A small contrastive image-text model, trained from scratch: text encoder norm rmsnorm.
Rows from block 4 of the image encoder of a small contrastive image-text model, named by matrix and row number. Each number is 500 + 25 x the weight over its row's rms, rounded and kept within 0 to 999. All counts start at 0. Numbers have three digits each.
After each channel's rows are labels from the 100 images, of 14848, where the channel reaches its highest value: "top examples" is what is common among them. Only what is clearly more common there than usual is listed. The data: rendered rooms with furniture. In brackets: how many of the 100.
# pw: pointwise conv (encoder.blocks.4.pw.weight, 256x256x1x1), inputs 128-255

pw.120:456472475459488509495511457542546536501518484489504482469542470466467504491519535475486492477525450474489538505472477492511521535510542543545482499474503512494500461524484535508492508504534525493508491494494500470493482511509517497471428485541528473489536483497504546491501518474468529508510505475548484498495483514514487510551569475492457486454502514479511499557513507577530504533513
top examples: ladder (44)

pw.67:488524488505469488480499497493470470533501484502514467500478539566458498516459489508514498489473518508501499463513490516513495485485445517469483492517494486503520498526556467513508483552510503495516526524525517538485516513504476516496493519522499563486503477538475516517538491519479462510494514501517483469520589548485517479534499524481531518499483544500504483581494505474496491511504
top examples: black walls (26)

pw.38:530499504501490496491454498522509511462486497518490511552476445495472537476479529517499516486545529499520469501469476511495502501508520539497486499574505511495510539495477550517496515521481511509557477505489547471531528515502502494501473501546465499481468496533501499507539458449543517498490497512526519509512543536522436496450476503502513482513510493519473497488511478516483480506490
top examples: white walls (27)

pw.15:485531453500492521505498499490493585526445465532472491502474571509496492523528499461490515508511452517492484509534504480458487488517477468505517539437504527461481467506519491510493484482533481501543514450479506450468497524495471473504490505486503501484460504471521435494464531487488496512511487534509476463523481496463488481495475504480503473510502506485476469510478502495524486450531
top examples: table (39); largest object: table (26)

pw.249:483491476471485484506511509505507487519525510536521484463490479518544511526488532451488505510488525462505568480548513483480474542513465483537511524531491474492501476500526540510488504483507503490439492481514483506495523495470510494500496480538519495476542531522485479504527612484475508503483492508506480481492525514496514491485560508444423496517491497521535480486514550484516496506495
top examples: door (100); count: zero (73); yellow walls (27)

pw.128:492468529489484537536516510510486486492479518497483551465524515529523515461455549501521521486535487494494488505526533493480511476439434503581490479527510499470447508499506472511455469485493494497593490485490487518542511461490507504520474500553502483507498521491495512508481469491505493512441516499489501486490522536480515507489457552475497516506489480511520512452510510529544501430529
top examples: arch (52); largest object: arch (44)

pw.2:475451492476568515495487488477465498501464557450498483486475470508479471465493476466491528463523525495509523526524498480476514509578483540517508482524533505515505467529492494554525509492508506523486497484511476440553499504525471531519524511526509539537508481469459519449481493546515450462484523463483521484519499493521499460513502498526476488527528440507531468517457507515495440543500
top examples: trophy (34); largest object: trophy (26)

pw.148:496478491553492491521522462519497435483490516491436508515510484489490524491493502464529507543510510527496490494500518506487462476543486474490489512508540482530485553536477502501490494473477560484538525505506503504488486500548519488484493514494517464484521537429495527504479496513471478506507547531488496498452483522501559501522448489472538512478518470507527438484517495476515489493458
top examples: flower (73); largest object: flower (55)

pw.12:493462511510499481533482477491519467508471488552478491528499526517470524497500495465464500458525503497514480505502512492484489536495547496458492455520522518504490539496492492501489512513487473496533473496509545467479506509481521520505462467526477502494495467517508525462496510502519525472511486531536544537520480494530521525509469472455453493492520500486533474506531561507537489551556
top examples: barrel (37)

pw.90:509488473535489492521489467500449501499493473536478514540512436468458488532462454526479549519545496463533530481542459467514503471492498476457483482473500493496476508537483464488530491505467489487543499487498499472489472484439514518460498498428480512521522527435493536463495500488472516489529506467504492461504519501486494529491491510572490508518498556450537522472519542526532494481517
top examples: window (98); count: zero (61); white walls (51); pink walls (33)

pw.252:537537519560521471523544488524510500511529494507510516472548495480517536486462541465529529542513483511509484507509481531521516550562488506509496477466490514505531496542507503523500489507511479466515463469523445469525542503488530482526490499522541516473483499518524512502517510524507462499503465513497477450486448502488474525473495494443479481538532486477518505497469523489452488506507
top examples: yellow walls (41)

pw.190:503516529486517512497515511520471493485448525484488483490507479472512452513478432453498468511527527519502517505530522465455498508464527519508506487481487460477441479475472505488514490511488524496475510471488512569479467492503546534462525486509493492470479507486487499502474513473465478498494529478501456524485494485484468504493496510525518497477483467508545549481512451486500546480483
top examples: red walls (33); white walls (27)

pw.46:485502511493518487521497474487517478467467456521538477504493503508507452517485498517479499527463508498529461508463460522491482484484533505565456457491498489512494481505479475521520538515472481516519503489462487483460467497517481495517475482522518506527484495490557512530492564522511530549504507493519516485508523514474519480535560537531486478508522479514523495490499512532491519492536
top examples: grey walls (67); count: zero (61); brown walls (32)

pw.227:480484495517504519519477534505519488494492542474470495494504474525523468504471466515485489525504520513518511476500493486459514547480559460458505488455483502508503459458501461507484513568490487500509520502485524499508489498498526490462540488527522480486483516557452480479476524492502508550492527493532502468507462473449535499519571528492524524503506489526518455470522540459491476497498
top examples: door (65); count: zero (61); white walls (44)

pw.75:507459494528500492505462494500535493491482460484515500494495507487540506506513519502497519463517496525532482473447479517460517494486509509516511518484530466474520506482510560500505482495506507486471463487487481448462472522524494515519486492508522508520485479522528504485460476464485539508501487511494473479503494473500471481483519483492510478537522516454532482454487509467502522523491
top examples: blue walls (36); teal walls (25)

pw.88:469511517520512474458457493501480453506481496510477510486477506496546509519495519528505474440474526482508516464516479489529502474468491466480501497473488501460500454525485492479511483527543505504486479447486486537481483505522485509525516489470533506497538514490513471458518518466499532527452526536480523499529524514532534508513494467504456495517554524484451469465495516481496531458463
top examples: door (95); count: zero (42); teal walls (34); blue walls (30)

pw.103:481515493537474474495514532471518490495460557523502523483489469468493497515526491516473499496496475459498501502508490494488484478502511484487520494463483509515488484435504495548463518479505479494481468500502517459535483507494515515493508451529504486482497482470500496494486460420485470477537481485528476492468523538494517459510481505550496513505504510503465518516497483482507487485502
top examples: window (100); count: zero (68); purple walls (39)

pw.139:509493500522485528494521509470483481434503492460495528519504490522520498512482497470498520554473498495500484516509499523467509521483514475540499507509482532490473479516497514514516517493491529483550488502509498506547497492481484487502482513558503485545494484536488464518461552517481490488520513505508518524491511541500489493534502570500471509455513401527505508533483485536516494520518
top examples: flower (38); arch (33); largest object: arch (27); largest object: flower (25)

pw.204:487538461492466533532541487516493484487459539495495525515523499480474486500494483509491498494475455519500486475507477494552509503511514478463486493457506496506502486476485466505509518502491485522491498438512434497514465533466524488467493517515501476486526482458502512544518425525522465477520484495492544502504508532525528496461541480473516476509515517501481483525471464508484518511525
top examples: purple walls (43)

pw.119:492477484461508480483492496501505500530486501480490517487493460502463532490474487449473462539482485509466505519484494474498487489491527507484523489497520496512453508519485483483494483501490489509497513478529502464458501516486505566449513474491486492507504477504521451510478559491495507494532484499481481545478524514493506495578535522492520510511504500535465526476427494549556496494493
top examples: brown walls (60); count: zero (58)

pw.126:481473505507536503459496488502503483513521499494476493500504449468482502505488497513494467492437479496481501491482510506500524508487496538505472518493473513525510464497488490463445475531523465517477503490448492529517478507500510496467511498535517517492522476500537500478494462526520485505506468502508494547501497445532482477483494506549481503494504439505527501572489511523510480459498
top examples: red walls (25)

pw.228:492542498462486493472510483523510496498514483457521504485458438502491568449551466507476502500495507505514527487462503473498483534498513452522497474473490490479483498492478483476496499495521527513488488510505479479503463519486498512464481515492482494485516535525498490460460469481553490478510499466512487531512478447512481486513451462479546482503491505459504480503534537532522498501513
top examples: red walls (45); lamp (33); orange walls (25)

pw.147:519480470473533444476494476505489491505460463477491481525549481543458454516499506466503462502518482500521484517494475542546453452516509534492509464484510481483497502472479528539463569472466507472529518505525496534498539515501507495503475479478482476489500505442513485485526466466454484524561507541518486502518536499535549478520494517533499526507481446489512524541523496530515531514489
top examples: window (94); count: zero (51); brown walls (32)

pw.177:495469518515504520481525513487507513503437511558516505524508483489468524501515499497497516501462484462531509493502483506568448530500519514500536514547522494503496554519531499509545541498486467461433547501477531477484528524497479504498454488483509507525489513494473516459521467521483501483527474491498565512467487467489503478508445496465454491517478516454515507494482518510490509507478
top examples: umbrella (65); largest object: umbrella (41)

pw.211:462513496495482501516489490496485538476482469487483487533528499508477516496480468541462492484555482489482477560531448503483503521476507511527476514515528478505481459474440499518480492504487505514459476488500515492483458521465489517472497457485462473545484507525531495502483503520504548490499518541488500452528550462469504430484489483547550479495497506508485503500494470509495501491499
top examples: count: zero (75); black walls (50); brown walls (28)

pw.69:485509485485487479509497507496530507482502496499501532471547507512506532459524536515547477479487520499476505491513495483524496500464525483494501497525519487532475472547510532543513517494497532472525449496514459483519505526503477480449498490472472493501482461448474520540470557487528523490483511519511497484505539485513521451525490475493527504469533510506522472499524521472496509481535
top examples: door (73); count: zero (59); brown walls (37)

pw.169:461508461500461513461501495483490484512538497534460491502479484523494497506487482497491477485513489485491523493477479509482488487467533517485516478534503483477491496490508519533537496439529507467501523525494478529483517487485537510525478497483549497503551512466520519517454537441539502513464498513561484511459532547496421521504465519477476477459493497505521484526485520495465501501520
top examples: table (56); largest object: table (38)

pw.23:477484551516485480510485486497502512449506533524553542522484487522550511483495472486486518471522516468487535526488557512503497470480511516516486477468485514496497513464519477501509501467490480510542486493464498498519531492516508521502503506489517432485551524470476487488477497510544504491520490520468498535501487503517491494490480489497524525535472540519537495495482542505490496495443
top examples: count: zero (69)

pw.59:513525525515473522498490464522455496546526475488491493539483467523527501488529494503485526489446466436520508483489491481505513469473520496475503507496507477479519470482456481514471537539502487519490475488477514510499498495489529526465491484562516517487514528509511476477503513512493480467510544460503535509521471516523480503488472492472500493490494485521479488461511534499479504501523
top examples: pink walls (36)

pw.4:514500478465467476539524500507502501479531524454481476530536472478477471544469482490510456464493492515509489516523490503479506487508514493480472499483460529489532484455523527533493485464500486523509468510533514500488479494492481483474494575437504496485521480511500526522526525506515495494498498519476509501514526453549507501507494521499499571488507549503479512470475456497507505475483
top examples: purple walls (92); count: zero (63)

pw.232:518484496482546502536470526509486476503514451465494450509520529508465518478486554504494526509539552514493506489466481453514479475483475495505508470522459492497492522492535496528528468500497507486516456495484537571490512500488504481477453504522512507527462504518455536494430513489474513500504496536554483525482538526520537543508470529480495507474526494519490523540468459530459526508520
top examples: trophy (49); largest object: trophy (40)

pw.202:517474444472502487511514498480480524487480496502469487511498491495510491543529474476501531462491500518517500496485459473466461514502522513517506516491493542550529505483482557508489495463469521499536527494482480500478533484482553511472530455515468484507470490537501497490497495470515512499471522495523480472521462529478507520525529488477454511504535439497535470490567453486484508476476
top examples: purple walls (32); pink walls (26)

pw.125:518489494542531498474483525470490521518498475538491465494488528516492543513454504476527492476504536512500484484533525490481491493525491489456449465467487506485496549483520478472478486508505499511505506499466487498511494511453478478442533515502520507510452448475465485515503535496475473522461505541529497490492475551504539501495488456524494545490529429531500498498493515494460526512502
top examples: flower (61); largest object: flower (28); white walls (25)

pw.161:502476520518545484532485510490495548497514474491530504489485571506465493548468516489500510483419524475513484515484493476462532448491539537525525522506483486502455470472516488510530500524537484507499518494504495489516524491478492490497501493524511485546486488540462456537472510512474461514460491483498509501493530493498476515444485487523512499466524470464459500524505507496514462503534
top examples: sofa (34); largest object: sofa (27); pink walls (26)

pw.200:481495445420485526500508482508512497546500519527506478497501476491469527509474490470550493497497524516532535474481560482463488521463520535483491487541508515509497455523501553480526489509508511498458490531499487509459529506475550492503534512497493473514540565506473484521484518475503515501519485497463505477493525433492446461503530546513500515491505493514490497519500482507547510466481
top examples: ladder (90); largest object: ladder (49)

pw.166:492488477463530475470489480453511529512575550524502525539516505465478504524428510473509487537451518538512503469543531429519515452487519493437474491533547484524526527531500484473511526536501512495446540507484470506512496477485512495499501503499493509470466544502484524515463497474504474497517493492502519470528472447489446474483501499495437492482493502501521472527490473535502518519511
top examples: count: one (43)

pw.33:473491517499511501514511502485525487513493503477483510514501481511476568468484523515509491526508463492494466425460513482477510526480535554467582513468504515504464493503513499509516544486487443511507486496516501454485452492494506516523489520494475557524471532436527521476504493521494485510493502534491530489493519513480544477517500484463518455472503479500535555563473488479475500473487
top examples: black walls (85)

pw.192:491470554497542534505501520502493527496498478461464529469500518492533473499508527521511504499453493495455486500462492509475511493495569490535494499512489531497495478492483551520478556491471493523493535514512488512530512506520519494545508482515509480569546511502540527523502474486490533458545511517501516522502455499471492475518509549506515489501497477516495473548509471572495511490489
top examples: table (42); ladder (34)

pw.185:488494459527482491518477506507515526562522507500514491449472442469484504462486494561494520513477463476468468500514537495486482457461470563504512532515500464512474522477472479459513493447512522484487506499498527465509491484503506505513513526526517528493514504481475495504493464508507487517485490489488461499519495508562528454494472500499501522552488484519508513523497534493496493517527
top examples: window (100); count: zero (70); purple walls (31)

pw.248:490531467470520515473494481491492531501515513473516519482507501490496496455521453470476510580506502480502520509533505510473498521486519501533502511538515483469500474470481516517501481561490501498512480493471501495515459488539493513490494517516510484539502518490463495460487490515492486474469492502511518504511564496491496512517466421481465462485503502500509513518517492503503492471518
top examples: lamp (45)

pw.239:509522470494481513493472444507524499524493491505487482504485494518470476530487442511484474519521519532485507484518488493495521488520548484513535519490478494497490511543458488506526478491521489526495436478519489521461486462498501481546486482484507515454545531495526521493508480508504500505453497516472485515487509494469466501485494562517523528520493464518481508483434456515500481493419
top examples: teal walls (51)

pw.140:493477542457472494499484475537506496488495459514522481471471495530499450448468523523518521546495509545562540552496483534481526510511502465515492506506449461464485502496554476458503521514505480490498547500500478512514578533533499500506516496446491506501453472498510493481488502518483534498498478491513505539507503535498518511511526495478494502486480503508484457482494509514517508457511
top examples: door (65); yellow walls (26)

pw.68:483482487524462494453468513499510498496504496521491479514486500505543511527496498518497512446503488502518524533500499486510517498500455468521518496460466475511464463525528502457526520523526490511475517542516525477485489515464511478508512496537466476535472501463528485539531480503439531447463497471502489535482501522513495559503501537465538476499523460499508499490492482494531468477461
top examples: barrel (35); largest object: barrel (28)

pw.127:494498458510480498513504482495510501498497541537515511431534493535466499551535521533509467520511486481490446538512471487505515503509524507521506491509480514504516515458502495522494447471476459493527497508544473473519551495498466493484472486501476513534481520488443471495497540483481492482441510581505502515540512472502525513509515481480459486503517479536518504480520506489493485494546
top examples: black walls (45); count: zero (42)

pw.77:473513461492476492475529492496510533525478519515489504498520497499516556549517506521497527502503495519500504522503509534492460511526508506478507490524533489509490481496566516493490517513485525490560516488483451545540510509491474505474513516528500468507473458497513510527511520521481526479494505539538470493496472488511517510497524514496458560529518489509492463457550534477486489503466
top examples: pink walls (33)

pw.53:539499509483517500517480531507495509520532456461473491497504499510519568513496577492534521508507498470513511472496561478487497514500535491499532511510507473527496469501549499510518462493474526496460499472495469515516503474509508468515497491538507487479518494525499457489476551463479501530470477489512475487538566552530542482512507461482490498515491495514475450481534513483525473526521
top examples: door (100); count: zero (60); blue walls (32); teal walls (29)

pw.196:521540480510513496520485502492515526493530488532464467467519573502491474538510494447496482507519514521491482480520478496535515510480491510476515507443464515507462469532548495473462491490508519500546515507506524493461546495461494509499520490491504514492467491505493497537500466481490526519546489513524496492516489541514453470491488455478502483535482490498475519460514505469476485502478
top examples: table (48); umbrella (38); largest object: table (28)

pw.107:499511467508510504503496457495470489528478468525484483514476485477500488513508473472497495532520463436513543506478500498501521437498495479490546520477510517517475494478505503525508514511470498515542500487483514563510492496496475529488504533474531534500524475535524535486516467506513477505473496511499528467510511489490515497441478549474504496479536462489472518487468426487452524426544
top examples: flower (49)

pw.70:504490460472458518527491477538488512515473538496461474491507456441530458535470499490461428517522494514495521465506462509521503503503515496576498488487536483502518477476537511515499474501493530497517531513525511496517486485504481516500470498481515478498509506518485467518499522497487528520448523537519451506489495513450514490498547528484523498500474482511488516560479502468486528468514
top examples: arch (56); largest object: arch (40)

pw.113:513495491461465493507511471498520502530486466557479523516515471509483443518478466515567471502474479437470537509431497517510485481491548466484519501470496506486519506479494458491537486479514488482509486500491508476485515488528537503528510536465511475520501541475520487490495516517485561520465517500496512484512494491524480514486511493507511474500478468474505508474467479538531487460428
top examples: blue walls (52)

pw.60:534521501497475513529486496509509495519526440443484473447517458483493432489514473478518509521545522548490498521438485513457500477500536497492521488513502479542521530530491483472520475506508524491485504497482491461525491513539488478520455509533515491468451511514521511519519495446510501509482450501477472481464482476526473515455487494493516471511519456472504512489455450447484494513503
top examples: yellow walls (71)

pw.63:511509499484493487515470470508549495491490512474508517487488473499492513486475531463518493506460460497503445489501480498462504494470493548531475521520494527511522497455459489491475458476513501533522503484475504547529517508492543477547474478530467515515478537526501478486486519516541472514496508475451483509517549518516469485501490510518460482511502491483514501503480552491500508476483
top examples: black walls (34)

pw.209:475492490467494488522469486504484576505493498519499486508536446499472541484535534528509471482511488508509552474441500514524478478484462493463476485496501496479483486468475491498460474467528564519511529482514477555469576544483503496497515502530458501501530472497532510486502487513483503528473475506501536481462481490485493489533517460507508531508527497526441452485505487494491491485487
top examples: barrel (57); largest object: barrel (52)

pw.98:520548455517447522494485514548471501489476481515514502490502509470526476486494504464532489506469526488509484490524483492550506528513489510500531486500502512509513496486575515480485497492499512523506520554491507514449502489496599506481469515532498531491463496472520471497471489512507453518494486490507510469501502483489467509528509494504523527532510465519486469514563499480526444492523
top examples: lamp (35); umbrella (34); black walls (29)

pw.17:488535456521471484497490530502472536437487492559465480493505484527497567509554536501503504522483483521484529489500450527483474498532483472521528520461489504465511451483493521486514500464526476496505543490518468450474563505493504486486493492529509498490451544503503447498480472459517529485452525505535495486483506498479523505509494473488454482499490486524468497457522497490517463469488
top examples: arch (35)

pw.175:499495525467529501512490501504484509497481491510499519474490513556496531504505480442510495504505508459483499498474553500487503479497502479484512494493432503486523504502531461489512474491496526506526487522496539509481462496498470503514530514489491511504521507440535502490501502474511510516516509471479438506467473499535482519456488532520529496527476449501491507457498442480536487514478
top examples: trophy (59); largest object: trophy (44); count: two (42)

pw.43:487538509537538523495498483517504518525454588481491491501487567523465509492493478495543506513551457549517494464479517506552492537505500495449515492492552505517509499487529519498488503479493516476522462514506514493501499490491536498491546511466529563471524444530498514476495523464513506502492517503497488537494473456480511500515436507479489494493476536518506505508506467495540547477472
top examples: count: one (42); table (41)

pw.16:509517495479523501468508520504493499463486490497497482521486479488497503502469497445490492487424543491491475537445510485446548500480482538504482463483512468516483494496516470487515478472516494515531510479489458516472537500473483496501500507503502524536519466477475495484461510528513556498477497523520513513487499489495528553520546503507493497488534524479470520483521490496459511483432
top examples: count: zero (45)

pw.47:470484504497521490487507501473505470518489514479487488503456491482471511485499455556513460496515505502503487499491503492532493551489500524504468492481537491518496494525514503529471505524515491500458489474510498500523486474441515557487485486512487548463493474453478483479538468482445487493500511480478570549503479467508517519496531569507477521505520484485528518503557512496521482427495
top examples: pink walls (33); red walls (25)

pw.130:517451493478480516526493525524483455501463456485490516517526469492500447526451517494524504486513436481511524498484492505529499479499499443501496523477487520497481487498493524495478525519520519459540509465490502537464548481457527504521504483468491452446506505488545505517495501486467505481500499508464535491479499502502479478553474541505509469490524516476462536512520490507524479454478
top examples: green walls (89)

pw.221:484525470457525507421506513495530537495508442515504496458493492481480530485503484485470491486529534519486506475489488528519487500516494494502499467534483502530517480477519513512526543477496542529521502504528511468480541458495471516509498511469503445534507510483469497439524504465476508514506503487512478494516471480477465475477493484476494468516483484510534511499499498514499556484424
top examples: trophy (40); largest object: trophy (28)

pw.20:522482477508518511526543520482503512498529526540496481499550490547518498557512540472494495483473550499499447498533480495501483505500461503491499489519503491490511528537530512483498499473478525488537523540544468506472504521511489471565467492519491479472466531532509495513520505466511513529526484487459487519501469514484442499529518479471479501521492503546494565469447527532526514497475
top examples: yellow walls (42); green walls (36)

pw.19:519529525505540493537499467540480466490488509502527496499553488488489500497472536500488493481523495520487493471474512524481474503517524479529508480491490501475518468495503496489514508486510499466524483523552474494485513538490500451554492528477492432533519525508495514483502511527526481482493481514493445447504548494486505498489468534516456494552530490491484475488432527514507477570488
top examples: yellow walls (69)

pw.213:522467465479530504485491494552519487475503502472482481520478489469491509518487499487529456504464503509498479494445485507482517490491517489522513484508496493551429480490480508493463511513483497519493508512479486507492514501521534484565486500514476497411494501476495504509509482497487503472465466478476446570484521485459500500569458545503540506481530519514513510531509522477517495485488
top examples: green walls (97); count: zero (50)

pw.39:513508531556482526494509490495517547468491550490478513465562537509512484488496455512518498493476472481501463524505458485535511516508508494507521496517508496524535459486491547451508537522509534484499471470523466522453498490461552495516479489467508528499503499497532489488508478505486521480457508499514515508525508484446535445517517512515515526498517489517514453496548485504512489461472
top examples: grey walls (37)

pw.1:502456519475491481507496531517455466450512476504483481490496488553458531446496514488476505487479494529475449488517508496458509520485493514531497487499496525475489490483463474449515481502543514518576505505515455525540533503492448497490466546532485449535492523539509499516480493510496519510467502451458512511524501528492483503508501502488471494483510423519492520442468511544522493474510
top examples: arch (43); largest object: arch (37)

pw.189:506442529497493501495496462521510517493480469513534488456494502513473511503549481437466502493482517529499498544485506510446486487486533501499484510476454488509514472529514579495482467465459473489509493479507447477483513487544481522473506497470490469491482502484551503511495504543535494510506500487478496525502494528469458499497507501545515469524498513546492479517452452500515512469477
top examples: count: zero (81); grey walls (47); white walls (29)

pw.41:515485510470513506451525510442500560504502476499489478473492452461539495500519542489480537438545462510499463512509496510479511488465484515528438504515485513503504531506469526482514494534474475493469533463453500489568485502478466485501518482512517490538532487475481461491461439486507514521464491497564470495509551506513516495511501524474508481493512480499490494532493505542501495469496
top examples: ladder (48); largest object: ladder (26)

pw.42:490491484515483521546490512499485484492477518526507527488520455475508503506468527533472511518539464490516524484497508583470502523524502547502498514464466507464499514499456514511519453462519510509500535504522522483492523467491519506507534531503468543525463474496490505469532451541492508470481505475472515541497482519488456527481541507511482493540534513473505494479520492513509502461487
top examples: white walls (31)

pw.112:509480482505507491513461482492520466519503463477514485514525468527473474536508476496497500486522514495511502505528503497541513466505467550497486447437471524506502494488505530506493482482511504462543496501463496506510524532494485483491496489485504516488565472520449492479522492502501496517477497498504554465519480526480559498526436514508476511503557496513491533556487511569461500482541
top examples: window (100); count: zero (72); yellow walls (43)

pw.121:525472506497493517507490495503524470459494464484535484477513463523482528513505509466517508515502459499480421483466559494521508468467434449466447504507476486525478463523442466525518496515480505523470459475489510517480475524455483495493500533514490495522461532528483498473484506556485531529485511515481507525497485496477528554484458542566498504547508481504467466513452474520485504492508
top examples: window (100); orange walls (52); count: zero (46)

pw.80:489466529501489514497501507481495503495544546516507550470539488515482513503491510523455500501503456518477503504503473501501486479493554486482489471475502521512550504503524447491518503472517497484518484518484509514519481471504520483484457513509457471483471490507406482477511522494495478544484487505503493497443515508523515524513481517489502449489512519514533483522520499547508498542486
top examples: white walls (55)

pw.54:487528498470502503512508505516516561496494473474478492512533487504492485516533490471491487506470468563473499504498514528517524496432445483489479516465477513509502564514511448456510459520487512497510481503510521540500513520498517469515497498493546540497472439518491518472518503512475460514470503534492498495506511501484498514499492507480463474525484476510492432523491527475474515482460
top examples: umbrella (59); largest object: umbrella (34)

pw.255:515477452482469476478473471536493496482457519488461529484501512481540481468515508512499524489517580452515525526498520511463484520454482551509479489509478486476488530493487485511468511511487464500533462501493530488533435480456508514545497511480539484512486557473511482503494540547534461476528466491492504495523497493483522485467488488511551479471494448490527479504511543466476501526527
top examples: black walls (41)

pw.3:541509504514501527505465491493533485511475526590525462498470510579482487502492472453501484514496504535516514488492505466504491475520520472567569535522528529514510464526480454513514507500523478509502483460481522491524568494488536540499498498504519503522463481499535507478512518498501475526521494531496501514516484509489506470501507502511504543519477509516492483505528457503517512514512
top examples: black walls (63)

pw.178:527515507476517505499527530507535491507477477507535529505483543580524497505514463463521487489502488506478530491499522469508486535487558465507527555517484463529484509457504471564501499518494517492466523507503495477492511476532479507470485494503492535516485480501523487512513544483492474547485458500500482486478540491502476448516473473488525524520485509516473503486481520495545519467503
top examples: black walls (82)

pw.35:531513491522453513475508540484505434454488460529490486460532525506545515493487477529519518530481530496530472498512519537496489530519512443563540535534478484466532500505499475481490459525517487503491508501497485502469481508495504483494505524484537506491451467492491442514466487475494468516475549514518495504487478509497501543502512505512521480484480478508499478484530520502494511472546
top examples: lamp (37)

pw.57:513501510530508502487513478522516511520518558523499506486539475501467471479492536487534466496528455500523492513538493483473491497521504525514477533471489467519511521511515518521541515481516519506518541541519414473506527477492501489490575493490489521477472535487480498507521461468503542478496467546498481506466489496457504519487470520504514523485502503488529485482509472528474472551495
top examples: yellow walls (26)

pw.187:507520505471487550470507480502518502524506498505475519515506466509451540542490481503519517466501536532512449523462511502471516552495551554476483523509463511500505487510518509486501462476516488511445509475500519488491534486471532492490499461470462471508481543514500535517494500480482498521517498492553490523479467444515448472482504507491496497526463447500506496558500490515537501576466
top examples: table (47); ladder (37)

pw.182:528512504538505510468508473501491464516506496502461449456514537534455447546509510548510493483480515482515497483471506506475530487502490489513500500487491452535455481519508462476493486518496501503503489478549518514493496515495505522460470500488457527482503504531498493498483550536487503480525493510509465465487505468478507495534467503538543510481511502506510480492483478504493458498518
top examples: brown walls (77); count: zero (48)

pw.109:472457489534488505513489509497481473533495508553502497486521498508519512510502478471482495490523496534498496491511506492515509553464508523479489507497523524503533453519483501511517524509505488517537539473495490480509497478485503515515516456521493497521477483450533503491505466511517500490540469508494560505523473522544510482522489478502471476489527486515476467468485478496531524508480
top examples: window (97); purple walls (74)

pw.197:485495466496507528474507468458487487473520494514513519525500501458524471531484504506491486500476492498484458478468522511479547494501482513477465515512522473467525510524456452500496524504484493527498489446460504485518526564488499503431491497446497481502472510503473508514474501519535504494490486495526559490477486449441511494461468507521526438445523479492501496528491481475462513500469
top examples: orange walls (90); count: zero (63)